config = dict(
    model='segmentation model',
    dataset='patchworks of several textures',
    train_examples=72500,
    image_size=64,
    crop_scale_min=1,
    horizontal_flip=True,
    translate=0.12,
    rotation_deg=10,
    color_jitter=0.2,
    num_classes=32,
    output_stride=8,
    arch='mlp_mixer',
    norm='layernorm',
    norm_position='pre',
    hidden_act='gelu',
    mlp_ratio=4,
    parallel_block=False,
    inner_norm=False,
    moe='top_k',
    drop_path=0.15,
    num_experts=8,
    moe_every=2,
    expert_mlp_ratio=2,
    experts_per_token=2,
    shared_expert=False,
    patch_size=[8, 8],
    conv_stem=True,
    layers=12,
    width=192,
    residual_init='none',
    optimizer='muon',
    muon_scale='original',
    learning_rate=0.024,
    momentum=0.95,
    nesterov=True,
    orthogonalizer='newton_schulz_5',
    adamw_lr_other_params=0.0029,
    magnitude_pruning=0.5,
    max_steps=6200,
    batch_size=384,
    epochs=32.8,
    lr_schedule='cosine',
    final_lr_fraction=0,
    warmup_steps=1240,
    weight_decay=0.05,
    adamw_weight_decay_other_params=0,
)
Rows from block 3 of a small segmentation model, named by matrix and row number. Rows with one number within an expert belong to one neuron, the router's apart. Each number is 128 + 32 x the weight over its row's rms, rounded and kept within 0 to 255. All counts start at 0. Numbers have three digits each.
After each expert's rows are labels from the 100 images, of 14848, where the router gives the expert most weight on average: "responds to" is what is common among them. Only what is clearly more common there than usual is listed. The data: patchworks of several textures. In brackets: how many of the 100.
# router: router (model.blocks.3.mlp.router.weight, 8x192, trained with AdamW), inputs 0-191
# up: expert up (model.blocks.3.mlp.up, 8x384x192), inputs 0-191
# down: expert down (model.blocks.3.mlp.down, 8x192x384, transposed), outputs 0-191

# expert 3
router.3:187144143106122200115135121102127128110137135119145127054033088085156157096149155133132092079181104146108150141105152134209136154156094072060190139106126132041083153160134108112131132128161200134077080136171135107158145150074108122131106166121119121113204155129187102113116137093132141099133144105157100186107100143154177113153139144177155137123117110119131139160099113064088103194102159126104121121187119078195116129142148106162114135121112128148086173158123155107109139164109114159085141083124094153172094163105162082161129109110118123153198120118133117048174105111119156106
up.0:107070128170200128128128128189128128109128128128128128128221128128157128128128128128128182128128128096128199128128108128128128101128128019128128128197128128128128128128129125215136124128128128190103120145128080171168128128176128128046128128077128129065128128080128141190149128163128115053128128128204058128128128128128060128128190128109128168128128145128128165128128133128213128086128128160128128128128128128118166133085128140128128049128128128128090160113128151128128180128064075128045142101138128090128128195128128123128092128037066128215128128128128128128063128154163128167
down.0:121128128128078128155120128128150128128128128128145128128168128128175104128156128128128067128220128144182062143128049128128155128157084230219172128128128128210192128129128128103128161128128131069147128128128187113120128140128128164128062170210128117128128128128128128128104174131128078174128111128071150128128128128128098128128093128128128075116100139128236085215128132088118128097128167128088090119061129120110093128067092128088083128128131128128129128164119128102174128100128153128130128128200128140176121128144083128194093200083114060076128166128166120137176128128146140128
up.1:117128128069128094119104128128145128070097118103182128050128128128143140120160128128057088128087103128192128128094128179128155110128128211128128104062128128193168152128128176061123128128128128150128091128128145128128128128128128128108128147139183128165168128093115128132128128128073128126049206128128128157128175128128068076128060128128128094128128128120128138128128127128128179128048157128146124124128064180128128128128128128072128128128079138128128128065128119105102065173060111255128128167164131222128128167107128128172124081128128128128101128173128128141128080128078118050
down.1:087128143121128128128242128109162128128025128078104128128128155128057168123127102128128128128128128128128096167128074128150128099128128076128128185123128132128128128128133121181143068128128128103111072128128128061128114152128128116181128128154128167101090179128128128169128128128157165161128128052128171128205181212179129063209128148128128179134128105117200094050128128128128126128087128128053128128128138145120128098105125128089128181128103128165059128128128058157128128128128128128128137128125128128113128128128128093161032094128142172128109161134128188069128234127128137100
up.2:128128128135117128128128139183202128190128128128141128128128128091128128253128128158128128128091052128128128140045091128128128128128137128152128128037048128128128098128128076128128121128128161116188081175135105128128128096128058128128128128128128128128128128128128128128128128182128128140128128128115128128128056228082171125128128128146128191092172128128128128073128128180128152102128128086128128185043128128128099128081185010128167133096058148087128128128023128187128128170084128120185102107128193128128145128113109163161098115128164128128128128128128131150128128128128191128
down.2:097128128128130213128128128127128128128128190128128128061128128128128173069120083169085102128115246090128128225128184026128128110128128087124128151102128128128128178128128112172122128128128175128083128128068120149128128128128128128128128128140156128136136132128096146147128174125128128128128128128128192128128161128064039159128128131128128128128084128128202128155216128184128160228145128128039128101066128128121128153128128123128128102104069151082128128128184099128085152128128128128128128032128060128128142128128128128128128128139128128128094146098163128173038128167128139187
responds to: patches: two (88); plain (85); centre pattern: plain (59); furry (31)

# expert 4
router.4:153171116163154151085196221169156084131118095179205119153123137138141087115145187089157167114174172072123121086114113130133106127093140106125126150100151095124106155117122148188132135094132103117148172130122177149152109102202061109126122121155080173032135122129147089093127109098197111093077080117118133099103114132104147145051155101050162071116145097099120132181111120088135115166130121127136147113145112174144151175115109143103119113118119147161137130154122206133173132170126148189177110091119109157061106124152130100046171078097126115137117125143100102130121095100133119112
up.0:128128059128128128229128128255128128128128152128128128073128128078128155128128128128175128128153128128128128128128128085128128128128186128128128128128128128091128128173179116128128128055166128080128128128128082128108104182128117128128128128128128128128143152128128128181128128128128128128105128128128015128066128066128196126128134026128128128054128128093064080128128128128128110128128035128179128128046128128128128128095128128128128128045198128128163128102128128077128128128128094128127128208128192128128128164190128128128128128081193078128128128128128227128128067128128128128
down.0:128128128089128128128128128128157128128183128128128128128128128128128128245128128155128128082128109128163128138128128128128122244128128128128219128205128103109128127128128128128128128128128104128145138082229128128128121128042128099000195128095128128082128128150158128141128128128118128128167159128128198128128128235128076128128128185128128128128128128128128128128134128118128128083128128128128128128128101128128128128128128186128128128128128043128128236128039128128128128128128128098128128102128040128128128128128195128128058128128065128128128128161073128175161199128128128128
up.1:128128136138128128128134128128196107144128128055128136128128064128123128128147119128189153128108198128137128217078128128128128206152147128133140128128128128128128128128128180071139128171118157128164128128128015081128194091142087149111128128241086128121121081128128131111128128140128165210128127130128128128137128128044128150152128142128128105141090166128128128128093208035128093128041128128093128128128128052128148120096128170128128128128131128182126128072164203096062128128128127128113137128072109128128128195134128103122128128077203130128128147128128128157128118175170048132
down.1:038128121128128128183128128198182128070172107110128066095047201106120128074128128104139128128145074095128115117128184128176021043128160113128151128128128159103128128120128128128106077128128128128128128037128128128128128128149080121128128136128128128128128128130093128099128047135102128128145168128128128128025128128128114200032128128128156180061129128128115134100072123108128211202134128141128166103128142187087128104166128128136128128128142128128168128074128128128081128128128128128128128128128128138149128073137159136183123128136128128128128128145113161128141128128114243069
up.2:172166128162048128133128128045128128145130196095128128128128070128128128128128217128116083090148128230128128111128128173181136128128128139107128179128128097141128128158128090128121128165128128156047057124128213097128128105046128128128172128093122128128128107128128161134128128128058193008129159156128128128117128128128128117164128128128128052138175140091128177080187199191116128128072155128128155128112136128080169128135195129128131116136128130128099116118165108120128112090107128082152152151128128128076128128096142128076086105128128128128152122116176128104086182128128112043
down.2:158142125128126115182144128128073070128134128157128105078072125152128128160128128128128190083131074144110128071120159130153200155128163128108128128138139128128146103055092023128087128051126067192200199128106090092067128128128128176106128064172148077128169128128128124178128088207155054128128170128121096128128126128128164128128128128128128137096128128128128096080138143190128170182113128212128128128093110161128132106163144136128128109128082128120168142126128176128115128147128110132128112127128128128155127128128128143128123128128128058052128128027128198128196128128160064139
responds to: patches: five (63); woven (27)

# expert 0
router.0:078155175105112105164135085160078131106156128129240108140181122153141115097127106101128129101093164119164081137155092136174108146134150084151080178154135151155197142152140104119136068162147122077148104130182186136098143065112087065141153091127125134173090147164160176090133088174099162123118081127174150153168123133132084145162142163110071205095136081106128191093137161168116184125132118102160128179107120124137109144141073145109090111113185150130160085135073112120100100136140081165132052110120120091123087089117152162136136138162187107115139129155137154085118061151148129114
up.0:114128128128128134141128128102128114128136151127128183128172078128128134173114056128128177128110220047138110128152128201128128082128099128188128063128125128128128136174179128128178129128128128128128128128128128166173208128128158082126088170166144128128128145199116128144128177128048128191128101128095115128128049169128128095128128140142128128147128049120108128128128128128068128128128227128141055185128201067102128128128128128183128128128094128070201128128128128128128171112128213137128195103198141099128128119089128076128128082103116128167128100128130061128100101137102094128
down.0:131172067128175128128145128188186128155128128128128128128128115128134113138083128128171128165173128112107128128128124126138181162118193128072108128107199000187128128095160128128128127154125128128040102045167128128117128150063128128161086128028053128162128128128128117164128128124156146101143128192160128144189209128128063128142159080128128128146164192149128128128139038106128049138128096128128125089061128128128128122057111100165128128128074165128128128128128128128128127128175046128128128128128128172154162128146119128128128128128128129128153128128080128128159128144128128128
up.1:082187128086128128128249128128128128128128128082108070095128120128128128159128128113094189128255000128128128128121157139128132172128128128128128128204150128128143119128128112123143159128128163128128028128145128068128128123102110128128171128065128084128128128099128128170116128110128128184128142154128128159128128128128199128055193128063140085128128128128126146109128128128097128096222128128134128077128133128116040098145128128144095174133128128113113128128128128109164128128162128073128128153128156106128152069165128148026128128128128128150110128128128189152113128154128128127
down.1:165128036141128146128128128097128120128128128122048171204128128128128128112113128166174128090128152128104128151128161087110128140137128136139189219108110226054085128128128178128128113143128123095082128105152146128128131112128167167154042142136115144128170095128077128128098175128158128103134128140127128116128128088128174068128032137110123193128128128094176128128140163128166182094042092128128140216128116128128213128091128128115128128128128154128130128128128079128133196128128168169142128099147128128128128128107211067128074128161128189128128128128110080128128210073148128128
up.2:128082008175148128124132123145135128104128134128042124155128157228112080210128111105128167128128128128207123128128172173112128091171205128128128128116103128058128128147128041113128087128128079128128128128128149147128058201153090128128084123088128125089128128086128048128134128128128128131179128151128128128123128128168114128122126128128152094128128175162109128128086117128128173161128150116128128128128134197128197128128128128099115128128128128151128190115079128093103127128137184128128026128128128166128128223128132126111128059117128035165128127142128128073141167128082128128
down.2:103174128128128128211128128128126128128128150128128128118131128128117097128154127128128130162128140128052225079165128061128153174101135128137128128128109177128123120160128110095135128074093127145055117168133192140128061111168128128128128139128128084128140089128128128137128169184128128128056128160144123217146128098128158171128115020202128120154238128128128177128000128128107128120114086157128134064146127128082128128143100137178128133128128171128128077088128095103194060116128128173128110128128065134151058161128105128159128128128127128128128128039128128135128133128128128128
responds to: patches: two (76); triangles (35); checkered (30)

# expert 1
router.1:094116112123132160092125136184088166165161155136122171142076158155119135156113144177096120145101088131056121185134100144129183115191133177160124146116106075112129155095144061077146133104102168139158146058077162155137132138148133132114104097115102125202135104161101060161164129159155207132165101147167138124151087139153105101168140148151113126165091085161117178056092155135186125088117121116090103099116120139151215063118164145103109126109117171115142150087213147136110111115123139098176070080178127157130145161130116144111135053133120109147151058101115111108143181139153110131
up.0:095128128108128128153100128128158128128102128146185100077041128151128149080128155128201100128117155128127128151128128173128128102128128120170128128128128139128128128128128128126128188128128169128128128128128128128128128099052128128081128128142152128128088128128128164128114128025119209098128129128089129160128128128106128140128166130170145192124171128041164128130212035128128128128165097040128128148117092128128128128128128060128236133199207128190128049140128128128128156063140072065147128131142128128128128128120163170128128179153128180128128128018128071153126128100128147128
down.0:128128195128031091128128128128147207128128122227128181128255157128120095191128128116074152082116128095116128128128128128128128128128117128034081128186128128174199141128128191128128128128128128142128134128128156128128202129128128071063128142149084079053128128122092128129166128212128119128128128128128057128128128128188128128137155128128128128128128128106151128106128128128157128137102128128157200152128072107139154187077128177128128128128070128143128201106128128127145161128128149128128124118128114063051128128128128128128094070128128128128078156128199189128128128128128128128
up.1:211128084152128128128128116158128123140078088164128103046043094128128128105089158128128131167060128128140128057128128147128128128128128045128097139128128098146204090128128128128128002128141128128128166138128061128128128128128082128213074128128128081156128180178140209128128128126128136199128173128128128128128062121129204150119128154102106026182128128125081102128084128109122128128128128107128183097122131128128128128128134134128170128142128128128124128128188120128128104134128182128092128144128139044145116128128085128132091184191128128199128128128052128128128106128108102103
down.1:127128152128076128128105128165128128128107192142123168179213128128128137128128133128128065128165128128115128154128091058093128082142152152128128128122128128241079128128122128104218128128113128128106101158128155049128128128151167155128223128096178128114128036128076047129072128128128128073128128128128142074121128128106040133128128124134085167046040128121144126138173128128128118128128153128128128128110093128133128128128190128146000128105141128156128157128102078150124128128076134128091128128122161207147132149128213146128128092128128128128128118146128128098128128128128134128
up.2:199154156124128134128128128145128170150128127128128138128128128128162128128128135072128103074128205128132157103160128128128060161128128149186128127068149128221128104128128052128128113197094039128128075128128133155128128128109061196184128120072128086128128128078128145128137128010117174128128128128128137234128128128143163128128128169128128108128068100144103182107128128128128128128128128128137172226179114049128168128128128128128190128068134128014128128128128131128128128128061128128128128128166128128128135128128128162143110132128128128128091128128128061148098053115128128089
down.2:128088149055146128128128118128117128128166128128128086128128128128128160128105128128094028097110091128128128110128128159101128128128128137128131128181128128090128128141094220149103100128122164104128199128128128128128128190128255128128128128128117128128128128128128128128128128128128128128128109117078128062128128128128154162128232076128221128128128115087153040107160126128079128128128175203171128122128165128100128128128128128101128090159128128223128128128128173125154181128130136128128128073192095128128128142204181128108128128161128128128160128075169155128128128128084128255
responds to: patches: two (83); rings (43); striped (41); spiral (30)

# expert 7
router.7:146132127154105154198127139124087160102092125132102111203087142127169142132129179125103113098159124150097094095123109131134110129123151104164136164068077208134084149157169095118144082117085109187128124108152162116149050152159129109077084129159160071124139105156143087155132109103076058075178144074101127115103093104129115131059113142118183097063148133133173180155180115148129103132142143162152132069123127111121145029124165145145136090068177157177091152180124141103116118125114065107126135069109180107096147106145092074084144089095122113115127099074119143112111110169115145153
up.0:112093128115075176185150146128136128128109102106137128079129140128083128142146128144128128098128128170128140128128133129163196072165128064128048111128163128102128085128128088176054128128136128058128114124209138140096128097088091128172047128116151128044128124102184139022140128128092128128128128178150097138128194128176115128132095183149206088128128128096122192131128128128146128128128128128243128104061153093128128129200128175173104159091128128152128113128115128155158128167128128128119174128128114169128095122128137131088057128193128156128128151128128134086128182191128112128
down.0:131128128205191128128128173075160104159128128169024168129103133118165128099108128149128035128123128128128083128137209128103128123141169077128174128197021146109128128128134115118088113179128174128128069196118128117128158128196135128126128129127088128123197128131128128192128128128128128128128128124128139128156076178128116160128128137107121159154098128128128102128152133128117135172128128179128148128153128128119131132074137128128121079128128137128128128128076185077128128128134128128084128128075128107128138079128109128202220028128171106172128128128079113167128057048053128128
up.1:167128128128128103128128055088144173128182128161084128128061119128128117153128069215107128073117128094127078128128134128172128128128128159128128128242128096105138128128130128129128128131047155145128128130128149128062128191128128100128128128128140138128108180128128128128159128169093128157115128128000128126128128128128092230128128128177122060128128128128128128194132128174128128128128128171144128128242128128098128128128128140128128093128128128081128128115128136128128128128057128128128128145165046128128177128128074128128117201128109106128140118128128128204128128192040128174
down.1:091128101086083128141174128136128149147128128128128070128128196128110128139114086128216128128128128128204199147128148115112128104123195128128128187128107002199128128128128128128128096134128128128188223054128128143128128102128102128167128125153066128128128106095128128140128122133128128128128128128216128113128128128179128026163190128095128128161104118128173077119120128112129128128128128128151139140052128128128049128128061128111080086128176128128187128128128128128128128128127083128160128106128128128128046128128219128128128147151133141118128115128128128128128078005128128128
up.2:128125128128128128162128156088128123156128093128128128128128132128081128083123128121128078116128128128128116143149058067128164078128128144128128104094128128128018128128106104110128074107152128128124128128074111128128128128168085128128128128172128148128059148154105094128246166221128166128128071075126128163098128130128128128051128170083128128202157238116170128089128128128137155125148123128185107119128114128108128063167128128130151184129128128128149128128148160128128241069128128130181173128177147124120116128149196134176128112118128183128149119062055128152207128149128126128
down.2:109080142152131128128149128128128128128128121128128128129109128128078128028119128128089082128128040128128121107128234128137128128138128128156146128144154128198180128071075102128207128172177128128128171128128171132135128139128151128181071128128128128128220128128080191124128128128128178128098049194128128128125128128128128128155179128093134128128128115204128099128158128128107128111089128128128128128160128128128128128035128128128128038131128130107136141140128074091184010128128120117128128128055043128128067128100119128128063128159153165178131128109128124148105109128214128128
responds to: patches: two (72); rays (33); diamond (32); looped (31)

# expert 6
router.6:086105128110168115135117070126027173196176154104104114109128104161166184134151165099108098058172083148101154127105117147184113184175162097147168158114065168141148116132128132073140120144143138142149120141106128083135194124142162121112042170102140074156148105147142062207172176110088097141184134096077151119162092131144094102108133175156161108074191145166145114130112108139138133165183087155101116138115111078130159086109117160148091094093137125108118170161085150122110130170139093092101133092100102114118149139092151094161172083074091135134110106152148096147159100114114120131
up.0:078109107103093120175128178059136159128128128128128149112128128115102128083128061160115128133128227128103020128128115060128128128104084153128128128090128128163103118128179128157074189128075128166123085099128102106128128128128156128128162122128128189034198128143128128119170128158128128128210166128128128112128167128105128022128128128159128135128128128055109128115128115128158111128145118128163121105128092128128125145128128128128128124128115133163128039195170184163173141138128222111143087103128128128128064128068107178143128171089128128128128128095128128196176211128154128128
down.0:070021128128081128128125128128128106145155142132128160094128125128151128128161128181161128141128128142094193128128128128128128128098133151128101171200091128072186107104128128128129154183225128203128137128008158128205128128172128128154118128128128136208128128128128128151128128128128128128164128128051128098128125095091108211128128128134175128128073120193105175128063128116128128128128128128142039109126128161179093128128128169128167143128127096120128189061128128150128137115128098128128128128085128128073226128128107128186138123133138143178128118137128081044085128125170128128
up.1:175118128128077128128120128128152128128128212110128128128128179137128084128128128186155152128128128168092079182151128118149128136018097100128128213128081128054128128172128127111080128128128085128128125128128098197081128128128128094225128130128120128128076128087123128128083128103128153088019128147225128195128080093128128149128197106128128103128128157082150128128103128146178128213076128128058131128167128102146128128211157096128128128078128188133135134128159128128128226128137128128128159128090132140124128159122128159092128128138128128136152128128128162085128128089128144060
down.1:093128128128128128128128179110122109128128112096128128128128019104128128128128128163168128164128128128144144128075169238128138128128128128135128116128128156141110128109194108134076114151097128128048128161128117128128128023135155136139100111203128141128135140171128062132154128120128179128128128176128138128123119145166105128128128155059128200118043128128128083128175159129128128187192149114148128128063128128128142128053122159128105128153128128138128128115128128128128079128090159053128111028128128196128035128128128128188128128045195171141128067128128103096094075142117128128
up.2:045128180128151128128128145092140128148181128128120121106141128128128128115181130177193050128188128110128128203128128128124101038128177142128091112128128128128161147041128128120128128244099092128128156128128128114128032170128128030084164095075128128128128128128128159128128128128116111128151128141128141086027155073148128128128128154112152201128128128235131162051128149128125128128083150131109128128100046128132128125140128128128128126128100172096099125128128128227179135128132116128167084128132098128128128128128145093128156128090190166139128128128131134128128128145128128066
down.2:162125128128081090135128035128171127148168122165128152128022128050128068124051158127161112151128131128090128128128128128128073192064099087128128128128128139128124128078117128143128167104128125128128128158128128128128128054128128128104128189105163128127128128128066128212128093169128110134128074128128144128154046128128114104165170067122128075215178128128068073135128086128179130150193137128128177110151128161121128140128096128128151064128177128128128128128128128135128128113191110133076186180153128107128128141128128146128161135128162128154128157068128155104189205215128128128
responds to: patches: two (84); cloudy (77); centre pattern: cloudy (56)

# expert 2
router.2:187099118061158135117138209127140098108098123181144111120109125078127114118154090098140138167148132103155128116159239110170171115083116138084130149183109114117106159160104125113186113130090103074112155172157149161136147126175068169173162122136171158138158115080163158093121107112165099154098101066152097198119154118034135150166123142133155148172132160091159134144141179118090113155089072111105136127087118149176110184137161155143165105173168139130122153092082111168123086140076124133177116158152100120188071094098139112170105162138127134139136149142075076127145067130106126111
up.0:214128201128128141165120056128128098128114128128128152128163128128128000128128128140128128128118038128128163128128189128128128092199170097128128176018151128128128128151128128128128128128106128128128107065098128128108126128142128128064128144128164208128197128128164128156173128128128128117081128093128128080128128128128180135128128211128135179085141109128128108128128128128128128068176128217108128128140128107128128128128171128166128128128124128128170129128068128068081128132128080154158128073155128128128175025128131128070128128128128128123128128128205119128128128118128128128
down.0:093128128128128128128087128128155124255130128128144123128128128128060067128128128048128128128128097128075128128112128054128128128128183128019131176128000128128191128128113128128128128128161128140128128128128128128102112147102128128128105128162128128128128091128170148128085171128128128128165140128128128128128128128128125128080104128128128128128128101128128128177128130128128128128128128128218168167128128128128128074243102128170164128128081128128088128128128128081167128128128128093128020126134106181110128075128128157160226128128135128144128128128128128160176128128120070128
up.1:077140134204129022170128128128128128188128128128143215128079128128128157109128185158128140152097128128115128128128128128128128128128138174128128141069128128084128128128128132078152128110072128128094176128122128128128115124128070184109235128198128128124128133128128096107118128104127143128128181178128128128055129128227128128128148111128142128128146128128103128139131136128128085128140236128128126133128094116165122182128218116128230097130095102128100128170133091128144130143178161128128128102128081108128128128025128102128128128128161128128128128058033164137218128146128128128
down.1:128128128154128149128128128128122120128167128092128142128128131144152128128167060128113128128128128146180128098128160128128128082167128141168036123150128061195128138128128072158128123128211085128103128128128049128128128128172128083128128210128196128128128128128128128128121176128132159170137128128225128175128128149085155043128185020160070073128082157128128129132128128128128144128128128128128128105085143092076128025199128109128128128128128128128146131195153128128149108098128128174185207128110102234149128152128028128128128155128145140128128128128125118128128152100170128128
up.2:154128137106128167128128128179116128128147128128128053149048169139128128128135128091128128117128128128129000128081128128255172203128156143128109162128128128064174047143128128196075128155128128128110128128128128109096128131145128128157150128057057192133128128076099130128136140128128175098128128128128151128044128136105128134128128109128137128128117128115161152128111128091184148128071128168128141169128139066128071082128128128128128128183089068128111182128100122133128135128110128196093128128073128128078174119128128078130186128133169109128128128128128164128128149145074128122
down.2:128160128128128128128147128229128128160149070138128128128128101128128128121064128121131096094115162185128223128128128107194128128128128107149089128128128076162114128128078138103128072146128161158120141040106128128172112128150128122213128128128123083128212128128128128128128119131160128128124128128098050128190128128181074128128128153157082154087071128155128006112123128093128160179128128128128076112128128128089128128102121183128128128072128128119128211121246128128128119128113125108128128021128128128138129128182197128132128128128128226094115128128128091128128128128128128128
responds to: patches: two (85); grid (35); honeycomb (33); cracked (33)

# expert 5
router.5:149191161134093104086134150140181055096131153175220094124161121177145112077140136140119163155149147141149170158164128141101119126096087137168136109133104073141060113120100090151125121149134121128144154083163126122064099043128079114156134102154097223141122155135150164070061121185133161147118159152196106082092153119133150183143130114195108167093116126084175092172153129142165185161102133071128114096146095112107091190163120174143130141150110132115173134143109143107179144113111126157162105080166060114162124099157128132125127158159163106083112135137111109125120120077156106096
up.0:128128113145062128107123128100092133149128167128149128128136128111128128024111114137161122128158128096040128128155229136062128128128184128128133128170128051146128128128128128147128070059138075149214128075152135128112128128161176128132083069202135128128128128193128128196130184092128144128188164128128128128127128137181180128163185128128178128077128136032128128128114128098077128128128128128080128128128187102169117137128136128136106147133044128128142128128165128128104167128128128137128128128128159187060128142128166128120080128063128087073128092128159128128060194128128116139
down.0:173177120210128128145128113172086149141128128128128194128105106176115044128128161136122128106128128153141128129074201058149100138128115128128148152128155128132132140087128208128076169142128128144056215122128170128053105172128128126136145198128128128128152128139145128128110128143128128128070128082128151167128090128103128137163070128146128128158082223184128219118128128128203175128128058126128128055211105089113128079128145108175122169091128122128128127134128078128128119111128128124140063095129128128156128128149107128136136107128031114186119098128129128120140128187175128128
up.1:089141069090128128128128128129128135089144128128051149124128158128149201147128049128128128086141128102128110128128128155170128132128128166131128128128063144144128128178128128128128122136128144109110128128161128128128128137128128128177169128128128130125128128099182099183128104128086128128128128168128128128104128128128139064110128154128167122128092134183128206037128128128128116128165128059181128128081149074128128128150182128204096128006128128084128152107088128128128130141077107118134128128128061145155128204063206151147128101128173146119060111040047128136245113128084082119
down.1:128128128131120085112128128128128088140105073128231128113151085128085132240176054078094128093122128097128180129129130119085181128092114078128133145136098128195128177128130128128128128030072128104143128128128114128128087163117126080128134108156111151178128116128139137128128128128128128162141128128128128128190119075128087118128128128128112128115128128167128139128154128128107128183069059128113207134082114184128098128079128123128221128055068128101149128145145163126098128128048128160172128128128128128140136128128094128141128128130126074131156136183220128128089133128128254128
up.2:133155128162128128070054128128128144128189128183128128080128128128127128128128128207049128128145128127128128128119071085128167108128128128128072028128115128128128128174164113128097118128128126128100128123103128128128128128128089128128128218128139128151128073089128128128255128111128175128202166128057128142128111128179128075138128131128105128128128128190128169128128108086120156161128128128128077126128163128087170140180134128071128177164077100123100128114128200128197149128064106128128089108128128128128170128088128164201124059128128128105128134083135118165128204182184063090
down.2:128128128128113128150149156136128141158117125153128158128128064212128128128123134128128128128128128139128128173128128126094128128128098136128128060123142128097128128128073128103159128119149128077186128128130185201121070128128197148128128128128127061128128161124128071143090101128154050128128136128153128100115128128123112189128128128116040117128216113128128128052128205110063128128151065128138128128128128128066128128128128193162128095128203122128128128128117128128128100096111082128128128128134192128128128182169125050128147142028128109173128016066189120176202105165068105128
responds to: patches: two (74); scaly (38); zigzag (34)